From a checkpoint of a small contrastive audio-text model.
Model: encoder arch convnext, encoder layers 6, encoder width 256, text encoder width 192, text encoder layers 7, text encoder norm layernorm, text encoder num experts 16.
Training: soap at rate 0.002, 11400 steps, batches of 512.
Data: trained on babble in 24 made-up languages, each with its own sounds, syllables and stress or tones, from a formant synthesiser, 39062 training examples, 149.4 epochs.
Rows from block 3 of the audio encoder of a small contrastive audio-text model, named by matrix and row number. Rows with one number within an expert belong to one neuron, the router's apart. Each number is 128 + 32 x the weight over its row's rms, rounded and kept within 0 to 255. All counts start at 0.
After each expert's rows are labels from the 100 clips, of 14848, where the router gives the expert most weight on average: "responds to" is what is common among them. Only what is clearly more common there than usual is listed. The data: babble in 24 made-up languages, each with its own sounds, syllables and stress or tones, from a formant synthesiser. In brackets: how many of the 100, against the usual share in percent.
# router: router (encoder.blocks.3.mlp.router.weight, 32x256, trained with AdamW), inputs 172-255
# up: expert up (encoder.blocks.3.mlp.up, 32x64x256), inputs 172-255
# down: expert down (encoder.blocks.3.mlp.down, 32x256x64, transposed), outputs 172-255

# expert 2
router.2 [109  85 105 129 174 101 188  60  93 158 126 130  82 154 115 140 136 146 150 113 121  93 122 142  96 157  99 122 148 133 146 138 176 115 166  80  83 175 136 142 124 169  83 134 128 174  93 144 116 129 149  94 140 122 130 112  81 122 138 193 153  81  69 124 139  49 119  99 115 134 134 171 154 146 153 164 103 152 102 113 191 112  97  84]
up.2 [125 161 125  50  88  94 134 140 157 117 131 128  77 161 162  49 101 141 101 176 111 101 115 141 131 117 103 132 154 136 164 146 138 140  99  97 148 105 183  59 136 151  44  52 140 134 130 137 128 152 138 130 117 146 138 167 129 151 144 106 138 163 102 104 106 110 184 134 120  69 134  92 199  77  94 128 107  98 101 155 154 145 122 104]
down.2 [116  64 153 190 142 126 140 126  98 123 153  64 190 116 134 155 118 121 140 114 191  89 170 151 160  85 118 132 132 190 159  66 102  93 132 150 122 164 160 134 180  84  97 135 138 137 107 123 145 103 152 105 101 111 121  98  89 107 122 158  96 156 119 138 107 160 137 131 145  90 138 158 132 125 124 114 155 126 106 133 203 152 138 178]
up.3 [127 156 109 108  72 131 145 124 137 110 154 103 138 146 141 173 122 169 162 149 189 133 152 163 145 129 116 111 145 168 102 134 112  58 148 131 166 139 147  98 113  83 111 173 142  95 135 172 115 180  37 136 154 104 166 151 145 141 205 107 133  99  92 181 111 190 149 131  96  83 116  91 103 102 128 144 171 116 157 169 153 162  91  98]
down.3 [ 96  83 175 179 136 128 113 104 111 109 104 118  86  41  83 119 156 135  81 128 189  48 157 205 115 186 143 105 140 127 125 165 125 117 146 151 145  71 116 130 120  99  98 128 116 130  86 122 158 150  99  68 158 106 134  86 151  84 169 214 147 155 135 133 117  96  88 172 123 110 179 160 115 118 137 169 145  92 115  92  86 103  95  89]
up.4 [ 93 105  92  57 111  86 171  97 132 111 138 124 204 119 127 138 176 155  90 166 114 101 140 126 159 134 138 146 134 123 126 153 108 103 134 143  98 134 150 135  98 101  98 109 177 105 145 145 144  95 127  81 151 171 120  99 165 136 174 120  86  90 110 106 103  89 127 130 143 136 121  77 133  77  71 115  79 106  45 146  97 141 110  90]
down.4 [127 166 127  85 137 127 148 145  68 169  80 107 162 146 125 182  92  96  83 125 158 158 181 118 157 117  92  91 156 114 106 117 129  92  44 138 115 206 147 124 179  40  89 101  80 161 166 132 155 160  85  84 132 160 138 128 179 125 130  94 164 102 124 115 110 173 165 138 159  98 108 114 194 121 123  84 203 120 102 171 120 147 118  67]
up.5 [132 115 144 163 160 207 151 159 144 161 147 168 146  67 115 129 143  84 121  99 101 152 102 132 175 146 123 165 161 133 120 136 155 154 130  85 140  96 140 103 146  87 183 123 124  91 158 167 151 165 111 150 151 210 180 104 162 107 132 173 146 126  89  83 170 186 148 103 145 187 120 147 122 180  89 116 120 118 154 120  68 160 174 115]
down.5 [ 79 195 159  37 112 114  71 128 178 153 220 167 129 150  94  85 135 122  97 148  93 157 164 208 116 141 169 110 122 100 137 168 159 150 176  86  83 144 104  76 127 126  98 159 104 138 139 143 161 173 150 114 109 136 109  91 126 141 101 141 108 145  79 157 115 111 161  84 109 174 112  73 120 135 128 160 172 144 106 166  99 159 150 105]
responds to: /aʊ/ (96 vs 20.8); prosody: stress on first syllables (78 vs 25); /h/ (41 vs 12.2); /w/ (37 vs 16.4)

# expert 15
router.15 [152 185 189 173  96 154  84 177 179 107 150 156 157  88 174 127 100 180  86 139 131 134 145 127 109 114 114 150  61 103 150 135 101 134  95 128 170 106  74 118 138 137 145 138 141  80 158 153 115 148  66 179 124 123 100 165 110 159  36 161 118 112 184  95 128 147  92  73 142  76  86  90  94 105  72 104  98 111 138 100 148 140 146 100]
up.1 [144 123 145 132 146 180 182 111  66 116 183 137 130  90 116 139 104 122 139 127 193 175 143 117 192 173 165 143 167 142 207 156 133 141 144 125 136  97 112 186 129 127  98 121 145 144 138 142 142 110  94 158  96 124  83 122 108 100 135 126 148 172  96  44  99 101 151 113 112 122 165 110 120 146  99 170 188  66 136 173 117 156  66 155]
down.1 [134  78 145 151 124 129 162 139 119 124 142 103 128 111 161 104 134 153 112 133 128  56 137 129 137 133 160 120 182 131 180 141 115  70 160 136 128 138 115 132 167 162 177 197  51  95 147 169  80 174 194  63 131 173 125  89  82 138 146  66 116  90 112 169 108  96 163 142 144 107 138 104 108 139  99 128  81  91 107 143  91 119 157 155]
up.2 [151  64 159 142 133 125 115  72 115 104 117  50 141 114 165 160 109  79 103 162  96 108 141 105 109  69 157 126 161 173  74 119  91  88 154 148 117 125 106 128  99 130 101 133 172 138 147  71 179 167 132 143 115  86 105 153 157 146 148 176 146 108  89 136 100 130 149 116  96 126 159 159 176 136 158  79 145  78 179 119 141 139 162  63]
down.2 [163  93 129 168 176 134 182 137 133 126  90 127  82 150 122 132 105 121 151 158  90  85 142  61 157 172 160 143 175 115 134 132 116 153 111 162 140 173 134 132 115 131 144 163 118 155 182 173 205 126  26 108 157 159 121 123 101 188 162  89 154 133 127 112 154  74 128 183 100 170  75  99 153 108 137 124 164 133 143  85 185 154 125 133]
up.3 [119 130 146  91 180 194 120 155 100 109 146 109  50 159 141 195  64 177 153 122 183 121 115 111 151 109 153 122  96 125 117 182 155  38 137 106 185 151 102 128 187 158 156  88 104 154  57 131 112  81 127 157 167 133  88 145 106 207 156 156 158 128 102  98 140 134 119  74 172 164 111 144 135 127 115 112 150 179 104 137 122  54 117 192]
down.3 [106 114 102 114 134 168  91  73 147 143 114 123 141 163 134 157 130 125  39  72 153 124 126 123 142 138  92  75 110 119 130 146 184 126 109 130 178 158 157  66  62 141  50 136 119  93 172 100 128 125  71 133 102 124 143 117  98  96 153 225 179 158 118 111 131 139 130 142  72 125 109 142  84 150 120 144 159 145 117 140 112 107  96 170]
up.4 [123 148 145 144 122  51 140  88 140 130 141  94 116  57 175 149 106 120 127 134 158 161 118 135 159 122 138 131 134 113 174 163 190 206 152 130 199  83 126 155 160  80  73 152 107 174 155 164 164 192 112  99 167 141 129 168 149 176 137 103 159 129  83 138 166  62 146 121 116 183  83 131 122 102 136 133 207  88 197 138 103  71 170 108]
down.4 [133 130 122 101 145  96 169 106 103  62 153 109 105  98  45 174 157 130  86 139 148 121 168 147 135 182 152 128 163 116 136 134  72 104 197 166 114  96 102 130 154 135  86  91 158 136 198  98 117 123 228  89 215  73  99 110 124 138 157  69 158 133  98 169 109 120 137 144 100 131 109 100 123 132 169 187 158  95 121 101 123 128 108 147]
responds to: /tʃ/ (72 vs 27.7); /dʒ/ (48 vs 17.4); /ʒ/ (44 vs 14.2); /ɛ̃/ (42 vs 16.2)

# expert 16
router.16 [123 108 118  84 155 201  84 151 121 109 112 145 194 112 145 127 105  93 103 125 209 175 135 133 129 105 132 127 112 108 147  98  85 127 130 160 199 108 125 103 149 137 105  74 142  95 116 145 108 151 119 101 137 130 101  86 112 154 148 143 124 177 138 125 133  90  96 150  96 153 170 118 113 139 116 108  98 166 121 169 140 117 129 155]
up.0 [115  37 122 126 157 168 114  90  97 128  97 113  96 136  81 181 122 137 109 100 142 100 126 167  69 127  89  96 153 185 113 208  87 117 206 146 116 116 171 113 141 106 156 169 150  93 175 112 103 106 123 114 105 123  97 111 132 141 149 128 136 115 163 126 127 172 167 130 174 137 166 130  87 117 132 116 125 151  92 136 183 101 123 112]
down.0 [139 163 161 104 143 100 142 153 132 151 121 147  95 153  92 154 167 130 238 104  89 156 142 174  89  92 117  91 134  83 152 158 115 101 110 157 124 161 165  98  92  94 140 125 122  91 146 153 119 139 109 164 112 143  87 192 103 100 165 158 129 127 155  91 111 119 103 102 145 116 158 149 148 129 183  96 170  79 146  58 154 138  85  72]
up.1 [155  77  93 157 113 156 143 136 197 157 124 104 124 195 111 141 103 136 140 101 134 140 187 109 143  96  90  94 122 144 107 114  56 105 175 149 141  96 116 119  90 123 118  95  99  84 140  89 130 171 119 124 160  70 129 159 166 180 118 153 154 125  61 138 160  87  91 141 120 204 176 151  66 166  77 149 167 140 203 173 132 110 138 113]
down.1 [147 172  97  99 175 146 108 103 141 168 179 185 114 128 105 135 146 103 161 119 156 240 114 110 133 132  88  98  77 125 171 116 188 115 145 126 104 108 172 124 145 152 122 145 185 111 139 128 165 129 121 157 129 148  80 130 153  59 179 164 112 121 165 145 114  95 159 138 133 115  64 150 142  64  94 120  86 162  87  49  87 114 119 139]
up.2 [141 175 115 170 152 169 150 174 151 173 120 160 121  91 100 143 127  97  94 131 165 130 135  34 158  87 139 131 132  95 146 153 141 106 139 130  88 171 146 102 136 139  96 129 120 178 146 115 169 169 105 124 158 139 125 154  61 111 160 109 166 177 169 147 133 146 158 139 149 133  66 176 119 140 151 149 174 157 121  84  61 178 138 128]
down.2 [157 148 137 114 138 133  85 122 130 105 107 103 123 165 129 138  78 170 161  63 106  66 100 160 178  74 105 143 183  85 108 112  74 190 165 165 134 162 127 133 106 144 123 165 108 107  87 144  56 105 113  86 167 187  48 150 109  96 113 132 111 134  37 106 162 172 134 119 169 102 165  83 174  94 223  84  91  92 135 129 161 172 183 155]
up.3 [142 164 144 178  73 129  93 120 143 128  89 147 139 123 144  59 119 181 146 157  91 113 116 141  82 144 109 161  73 126 149 116 196 132  98 115 148 125  77 124 136  98 200  92  88 164 147  91  75  85 148 144  64 113  93 109 150 166 102 196  70 145 112 120 120 136 108 140 184 154 111  94 123 168 137 126 137 200 157 118 134 129  65 101]
down.3 [135 127 103 139 154 144 179 149 155 114 140 106 170 120 105 135 204 137 105  87  90 141  96 152 135 134 162 141  96  90 135 130 142  85 120 150 183 106  54 148 134  51 135 123 114 159 195  89  79 125  75 132 144 103 127 124 145 109 145 113 106 106 150 126 105 158 135 132 144  80 157 147 177  62 120 127 128 170 137 138 147 188 186 153]
responds to: /x/ (56 vs 16.9); prosody: stress on last syllables (53 vs 20.2); /f/ (51 vs 11.6); /u/ (48 vs 14.3)

# expert 8
router.8 [ 87 152 101 209 138  90 179 126 101 109 143 176  75 110  50  89 124 129 177 153 169  95 132 169 132  88 146 142 139 182 139 155 177 176 135 136  79  96 136 205 163  99  93  55 139 114 144 103 155 149  89 139  80 143  75 141 109 109 116 147  83 175 133 127 123  70 157 123  99 126 114 122 128 144 122 136 130  95 150 171 127 108  73 106]
up.0 [112 144 165 164 134 104 137  79 118 135 114  77 141 135 190  99 175 117 121 171 156 129 142 137 185 203 148 205 135 137 168  76 137 133 171 127  96 223 187 141 115 122 114 135 109 180 143  73 137 162 153 131 109 116  97 142 113  89 119  98 130 148 122 107 146  97 127 153 142 145 192 107  98 117 180 119 128 119 123 120 150 163  86 146]
down.0 [116 147 141  71  77 176 171 206 137 150 120 151 129 143 133 116 107 119 181 177 107 121 131 146 113 151 161  99 158 140 162 160 150 142 166 153 120 160 164 172 133 167 140 100 111  63 117 136 125 123  70 100 116  75 103 111 146 157 133  69 120 146 127 204 100  88  72 163 175 163 133 137  62 155 118  82 133 141 164 151 191 157  69  84]
up.1 [196 153 186 147 134 120  94 117 131 105 162 140 134 135 106 150 106 168 172 121 136  82  81 120  93 105  68 146  74 141  70  86 117 126 157 120 149  46 172 144 146 125 109 144 127 137 142 153 144  98  96 114  93 110 127 189  97  67 110 113 132 111 135 109 135 123  73 145 107 131 151 151 137 140 123 168 161  96 157 196 169 160 179  77]
down.1 [156  90 123  77 118 133  87  54 152 155 101 142 103  58 106 111 141 118  82  71 109 123 186 146 108 172 202 161  89 175  93 158 134 140 130 169 152 146 174 114 118 136 117 157  96 138 126 151  75 108 186 100 201 163 100 188 151 135 184 123 132  82  77 132 137  80 133 132 136 164 158 167 179 176 102 122 137  58 131 197 111 183 119 190]
up.2 [159 159  92 100 122 134  82 145  87 156 152 105 116  71 213 122  90 125  81 149 117 129 146 107 135 108 135 134  64 123  99 164 119 120 102 104 150 123 119  93 159  98 140 104 137 102 111 135 116 164 131 127 151  86  86 134 151 164 144  36 144 125  96  95 114 104 133 145 111 113 148 123 159 131  84 149 149 108 142 120 133 148 129  96]
down.2 [118 129 116  90 171 122 161 119  71  96 133 101 139 134 154 136 151 164 134 177 126  90 127 109 127 116  79 149 191  88 147  70 120 131 140 182 149 114 160 103 104  92 115 135 136 153 203 111 135 169 136 127 104 174 118 138 123 141  91 170 177 176  73 151 165  87 121 119 157  84  85 146 126 160 121 141 115 126 162 204  84  87 117 133]
up.3 [125 163 140 151 122 174 174 190 187 145 132 154 108 192 159 156 109 136 137 135 121 109 121  90 175 120 129 111 185  97 127 107 154 147  95 145 163 110  81 144 130  93  92  84 122 171 131 130 131  92 174 169 134 167 120  86  78  95 104 113 125  82 137 113 165 158 151 125 124  86  78 120 216 113 138 157  48 139 130 171 158 104  79 106]
down.3 [140  90 184 111 129 131 145  76 169 157  80 127 102  84  89 150 126 126 118 144 151 162 127  87 109 135 183 169 203 134 129 163 122 144 171 193 123 124  59 108 148 124 116  53 147 110 117 140 149 120  86 121  84 103 130 136  90 116  35 104 101 126 116 158 155  93 159 154 102 145 134 185 154 176 140 112 106 101  88 128  72 163 163 144]
responds to: /æ/ (54 vs 22.8); /ə/ (48 vs 22); /ɔ̃/ (46 vs 22.4); /ɹ/ (44 vs 17.5)

# expert 5
router.5 [113 107 132 126 167 135 103  95 133 103 166  94 184 254 132 126 132 115 169 127 134 149 156 119 153 170 152 165 137 154  88 120  83  99  96 128 115  98  98  94 157 107 145 171  77 172 141 101 158 146 164  45 106  92 146  71  96 138 170 153 167 134 105 174 150 121 176  91 131 119 124 142 166 153  95 149 157 160 142 111 120  87 140 189]
up.1 [146 156  80 166 113 134 133 137  95 160 158 201 165 126 144  92 160 154 122 160 188 145 125  99  93  93 122  89 130 123 151 120 150 113 104 166  75 197 176 193 161 121 102  66 111 133 160  89  95 156 129 122 141 115 131 187 144 173  84 116 157  87 100 105 131 130 111  66 154 153 133 177 157 141 122 159  57  89 148 123 139 150 164 137]
down.1 [ 93 112 115 148  78 122 145  91 135 128 110  60 108 197 169 116 190  91 132 190  92 160 112  84 127 106 148 167  60 106  82 139 118  81 150  71 134 168  90 190 103 111 149 161  86 118  91 160 119  71 128 165 114 115  83 107 160 148  76 178 109 103 129  89 116 132 148 132 126 138 107 126  98 117 117 160 182 201 145 172  63  40 155 116]
up.2 [215 114 161 141 105 141 177 160 105 136 148 171 151 153 160 145 142 114 160 130  93 136  91 107 205 115 144  68 124  97 123 150  84 109 106 120 123 169 217 168 143 105 112  96 147 188 107 127 114 187 146  78 110 111 156 137  46 122 119  84 110 138 104 141 138 127 136 175 135 162 158 126 149 102 153 111 145 123 102 163 117 172 180 152]
down.2 [131  82 132  79 113 132 129 141 106 146 149 115 150 115 112 128  90 106  83 146  98  80 135 156 118 101 163 130 144 114 140 127  98 177 151 125 101 140 135 156  99 142 174 116 125 119 102 101  97 157 131  92 128  90 170 117 173 136 165  51 140 137 133 103 153 148 129 141  67 154 124 150  55 159 109 152 190  78 108 158 109 158 162  90]
up.3 [ 61 134 104  74  99 137 167 126 104 103 122  77 134 156 133 143 106 147  52 151 106 100 107 164 115 193 120 181 132 109 126 125 182  81 163 149 142 162  85  88 144 121  89 119  60 112 179  66  85 125 122 108 140 131 142 133 160 130 124  66 136 144 140 145 118 148 149 127  87 176 126 209 120  93 173 143 114  61 178 136 124 142 123 152]
down.3 [103 134 102 143 132  66 163 136  81 180 167 153 167 138 151  94 150 125 109 114  95  80 144 158 162  71 167 143 106 104  62  66  92  62 121  90  51 147 145  90  61 101 137 117 174  90 147 131  65 104 136 122 106 135  64  90 181 133 109 163 117 132 115 132  80 133  96  83 104 131 120  92 143 135 168  89 129 105  96 147 104 162 111 167]
up.4 [109 182 137  78 173 164 155  82 156 120 143  83  93  95 121 128 119  86  77 116 169 105 143  62  80 161 147 155 134 125  57 155  92 167 157  71 137 143 132 117 149 140 147 133  91 106 112 127 109 107 166 121 132 129 130 106 106 169 110 103  90 122  94 165 119 130 103 112 167 169 117 162  88 140  86 127 133  87 162 130 136 135 194 125]
down.4 [148  93 165 117  99 198 136  94 205 121  86 154  93 117  90 100 139 108 135 159 143  95 147  75 173 100 122 141  87  85 106 169  96 101 164  84 138 112 140 108 147 168 101  66 159 164 135 179 113 188 102 141  89 121 153 125 110 160 151  82 128 134 103 156 136 109 175 116 101  90 148 134 141  32 129 143 185 132 198 148 176 130  65  95]
responds to: clipping (37 vs 8.2)

# expert 22
router.22 [137 160 147 127 153 188 112  58 131 116 184 118 134 192 110 157   0 133 146 145 103 137 116 171 134 167  63 171 146  99 143 119 133  95 172  77  90 139 101  93 196 121 133  38 138 170  82 114 130 130 153  98  86  70 157 111 145  87 126 143 139 106 114 173  75 171 162 167  53 186 204 121 141 140 140 165 141 101 158 126 134 122 124 177]
up.1 [ 86 148 142 103 105 125 127 149 144 143 159  94 152 167 107 140  96 110 124 143 108 127 141 111 104 160 163 166 161 154 121 162 107 108 144 178 115  68 114 156  61 156 153 154  63 150 163 107 103 124 140 107 119 118 169 134  62 108 125 133 127 117 130 155 112  96 172 125 105  65 103 125 132 107 139 166 120 127 152 151  89 198 122 142]
down.1 [139 135 112 117 123  97 133 182 155 157 192 141  78  85 125  81 172 136 126 165  82  69 141 166  64 127 110 147 150 183 118 119 163 148 146  91 110 121 227 174 108 142  90  91 138 160  59 136 122 121 138 105 105  88 184 152 124 120 129 116  98 150 125 128  93 130 124 109 164 143 141 146 119 134 120 153 128 118 122 111 166  95 104 102]
up.2 [ 42  97  98  96 129 118 146  66 161 128 120  82  68 141 120 101 119 117 125 163 157  91 167 163 179 162  70  88 110 122 170  95  91 200 138  67 161 150 174 154 127 129 110 105 145 113 193 165  94 116  95  93 161 168 119 136 155  74 149 185  94 105 105 172 140 169 117 133 106 164 148  99 151  91 121 108 110  86 127 129 192  84 124 129]
down.2 [115  98 132 139 139 131 126 103 155 140 111 126  99 115 122 190 125  69 143 132 178 154 183 144 131 100 113  97 106 102 192  15  66 159 180 135 151  93 118  74 124  96 149 155 176 143 127 103 112 108 111  83 150 104 180 105 112 128  78 105 111 135 137 141 197 153  56 145 117 118 160 107  96 101 138  90 158 117 125 150 124  96 130 123]
up.3 [119 107 162 103 120 159 104 109 145 123 128  75 145 123  92 132 153 137 126  95 133 117 134  68  92 119 139 169 213 131 106 114 134  91 154  91  97 119 159 128  77 125 171 183 124 146 106  81 100 107  96 150 135 127 110 137 120 127 124 128 121 160 129 182 171 131  68 116 126 126  39 125  99 119  59 127 143 186  77 135 114 203 177 106]
down.3 [170 120 117 137 168  60 154 121 149  88 101 133  80  82 153  82 141 197 156 126 177 129 166 129  83 134  92 166 112 109  77 117 116 148  63 139 166 199 110 170 154 132  60 139  68 119 209 176 189 164 136 116 122 120 200  25 131 178 156 120 135 119 166 147 144 140 169  92 119 144 149 222 141 154 164 155 130  97 130 169 118 122 110 171]
up.4 [103 128 143 113  92  90 126 137 179 157 151 134 142 142 165 112 165 117 170 146  83  72 120 125  91 144 110 134 112 122 111 120 117 129 101 111 152 114 144 159 116 137 120 133 148  44 180 135 146 112 106 141 115 147 146  82 158 114 106 119 142 112  62 105 164 115 106  84 108 130  90 171 123  95 138 116 114  91 114 196 183  50 168 115]
down.4 [130 109 150 156 101  99 152 136 199 142  49  83 109  70 118 176 126 128  99 161 143  60 160 165 147 145 151 114 128 156 133 145 116 108 126  89 122 168 132 153 181  68 177 120 169 170 118 110 184 137 134 128 150 207 111 108 125 166  87 140 137 126 165  99  96 175 152 137 124 138 122  82 146 136 135 124 143 186 105 109  92 119 136 126]
responds to: prosody: stress on first syllables (80 vs 25); /ɔ̃/ (64 vs 22.4); /h/ (46 vs 12.2); /u/ (39 vs 14.3)

# expert 29
router.29 [126 161 135  68 110 101 132 176 132  98 117 113 107 202  93 140 131 117 167 117 159 134  80 160 157 165 100 130 107 117 175 100 160 126 116 159 138 102 100 152 130 115 132 165 122 168 128 135 125 149 165  90 131 183 171 155 138 148 189 157 103 147 113 109 102 133 167 155 140 106 102 140 182  69 117 137 209  70 132 144  87  93 116 131]
up.1 [132 142 123 186 143 135  69  84  92 133 147 156 134 121 101 143 185 103 127  99  88 115 173  62 127 175  99 202 119  88 146 135  90 106  95 149 190  78 155  75 110 180 128 121  85 109 141  97 113 125 113 110 116 155 196 110 143 146 123 155 152 175 136 141  88  80 166 120 149  92 147 104 108 200 102 145  45 162 102 100 161 172 130 169]
down.1 [164 121 109 104 132 143  51 148 116 168 157 241 127 108 141  91 101 174 130 162 136 134  52 167 129  93 137 112  97 129  83 131 160 167  91 152  41  95  94  55 160 112 109 109 105 173  71 107 129  88 136  65 148 122 139  47 135 119 151 147 113 106 115 101 141 121 124  72 107 182 161  99  96 147 102 167 107  91 106 173 131 102 121  62]
up.2 [177 136 135 101 136 165 110 116  93 144 150 104  86 157 149 137 198 109 172 147  79 215 144 171 136 158 194  89 116 157  99  90 108  95 132 121  85 103 149 127 134 103  36 150  91 118 129 165 172 187 118 132  79 145 115 108  89 131 101 153  96 140 138 117 119 153 151 188 108  95 141 133 175 166 163  90 168 161 122 113  72 103 160  96]
down.2 [119 172  73 129 138 104 114 140 121 140 177  88 122 101  80 137 110 103 110 128 108  86 173 103 144  71 129 180 128 117 145 114  98  90  64 108 178  86  93 125  98  64 157 107 115 108 153 161  98 117 125  98 146  62 128  80 145 107 122 166 113  98 137 118 148 115 112 184 153 152 155 104 144 136 145 126 112 116 129 122 174  65 126 106]
up.3 [129 172 115 138 154 105 102 156 147  99 156 174 151 141 142 133 103 147  95 148 130 136 130 146 113  48 111 124 105 121 110 129 114 136 117 135 170  72 147  84 129 148  43 108 159 158  94 113 129 133  80 188 129 122 154 131 127 125 151 150  74  97  80 132 127 133 154 156 132 102 102 104 120 144 147 153 125 109 151 130 127 169 141 119]
down.3 [131 154 128 143 142  91 126 129 144 188 187 117 134 145  96 139 179 120 132 128 113 160 143 133 160  98 113 123 106 158  76 129 201 143 160  70 164 175 154  89 136  59 152 129  96 126  73 125  62 158 186 141 115 102  52 176 146  54 145 116  62 129 159 139  75 182 152 147 137  96 145 145  96 162  78 146 140 151 105 166 123 149  44  91]
up.4 [111  95  60 131  89 157 130 152 122 150 116 122 183 110 110  90  54 163 151 138  94 140  88  48 189 194 182 149 167 108 116 102  86 135 197 126 134 143 110 100 118 133 140 106 127 113 155 135 109 159 134  93  93 100 148 143 161 120  88 121 131 154 137 105 164 102 121 131  86 100 177 134 107 184 106 126  96 153  61  90 100 159 145 111]
down.4 [120  60 149 150 114  84  89 116 139 134  58 158 132  92  53 179 216 122 149 110 143 156 145 121  53 159 172 114 120  67 111  89  97 132  86 132 141 145 164 119 103 130  81 175 173 175 119 137  86 120 155 126 110 118 149 183 152 144 151 137 124 104 144 150  71 155 123 104  76 164  75 155 126 103  92 134 178 115 116 148 121 103  96 111]
responds to: pink noise (51 vs 13.2); white noise (30 vs 12.4)

# expert 12
router.12 [116 102 157 179 123 134 125  82 145 129 187 143 139  89 143  80 141 117 143  88  85  69  65 105 105  87  78 110  52 114 147 108 151 126 153 149 165  99 115 155 116 149 192 167 129 107 128 164 121  90  70 155 121 173 115 195  79 120  84 126  96 102 178 130 122 114 108 139 141  78 178 180 129 103 144 133  96 177  92 168 209 123 111 100]
up.0 [ 97 181  86 110 112 126  56  63 107 161 140  95 104  38  84 143 173  84 124 110  97 129 107 135  83  83 141 172 106 114 126 159 163 133 165 114 148 185 133 160  90 105 145 166 134  85  36 133 109 133 158 131  60 166 121 131 119 103 170 110 120 160 144 105 152 126 148 121 139 133 126  90  97 101 146 107 156 147 117 101 150 111 101  90]
down.0 [113 198 146 104 148 122 137 122 162 107  69 121 114 163 134 160 133 147 192 185 171  67  97 109 107 143 128 159 151 129  93  72 123 161 116 124  45 107 160 154 139  85 177 156 128 154 132  97 101 174 139 131 166 158 184 153  90 184 115  57 121 119 156 131 174 138 106 167 110 109 136 126 108 125 131 134 148 107 160 157  89 151  60  98]
up.1 [155 113 171  99  74  63 113 183 115 173 140 158 125 106 130 111 143 100 108  81 165 136 131 150 123 109  96 143 160 119 161 107 125 125  93 109 133  88 131 143 163 110 109 119 107 120  73  95 139 116 156 120 145  81 188 106 172  68 114 106 137 101  98  96  78  75 128 133  96 124 155 134 131 141 167 113 139 159 142 150  97  72 124 121]
down.1 [115 133 119 168  69  98  76 147 157  85 154  67 103 173  74 125 112 130 158 108 124 197 142  83 115 125 154 153 124 113 111 114 121 157 142 160 157 143 123 147 104  90 111 108 166 164 140 143 108  58 150 113  59 147 158 168  78 158 167 132 110 142 129 143 156 162 127 163  72 155 158 179 109  95 127  80 166 136  89 131  59  77 119 133]
up.2 [149 121  60 112  71 105  78 123 146 138 113  96 103 155 162 152 114  63 151  76  41 111 135 114 156 106 105 155 135 168  88 108 148 174 123 106 132 124 195  59 101 152 111 125 168 162 111 126  69 148 175 112  88  58 134 128 147 168 139 147 106 142 119  73 100  63 135 112 145 127 156 100  96 134 200 135 145 110 147  57 120 133 152 128]
down.2 [ 91 147 132 114  87  67  39 151 150 122 215 167 191 101 122  77 146 118 145 155 135 190 137  63 181 143 135 159  85 107 135 125 131 103  55 171 160 158 121  14 103 102 184 136 117 121 138 138 132 125 144  95 147 109 167 165 170 131  87  68 113 119 149  76 112 117 120 147 121 141 103 127 116  72 146 166 163 117  75  88 119 154 114  79]
up.3 [111  84 149 100 137 145 100 148  35 137  79 167 145  65 127 136 123 136 113 124  89 147 157 177 214 121 157 116 143 118 145 112 118 132 151  82 113  64  87 111 133 138 136 128  89 152 181  79  73 196 109  77 146 144 204 113 124 176 147 120  95 175 106 158 108 107 149 111 137  67  86 151 182 117 161  79 198 127 123  80  90 196 185 166]
down.3 [137 114 167 123 104 127  68 130  99 159 119 166 185 163 169 184 122 117 178 168 191 165 171 109 143 139  83 123 152 131  96 117 131 139 106 108 153 107 144 155 106 107 155 151 113  98 136 153 157 179 127  80 141  92 102  91 125 137  69  63 109 143  95 152 107 117 161 102 160 160  96 126 145 155 124 104 181 133 129  82  43 167 166 130]
responds to: /ç/ (99 vs 24.2); prosody: tones (99 vs 29.4); /y/ (98 vs 16.7); /ɔɪ/ (97 vs 13.9)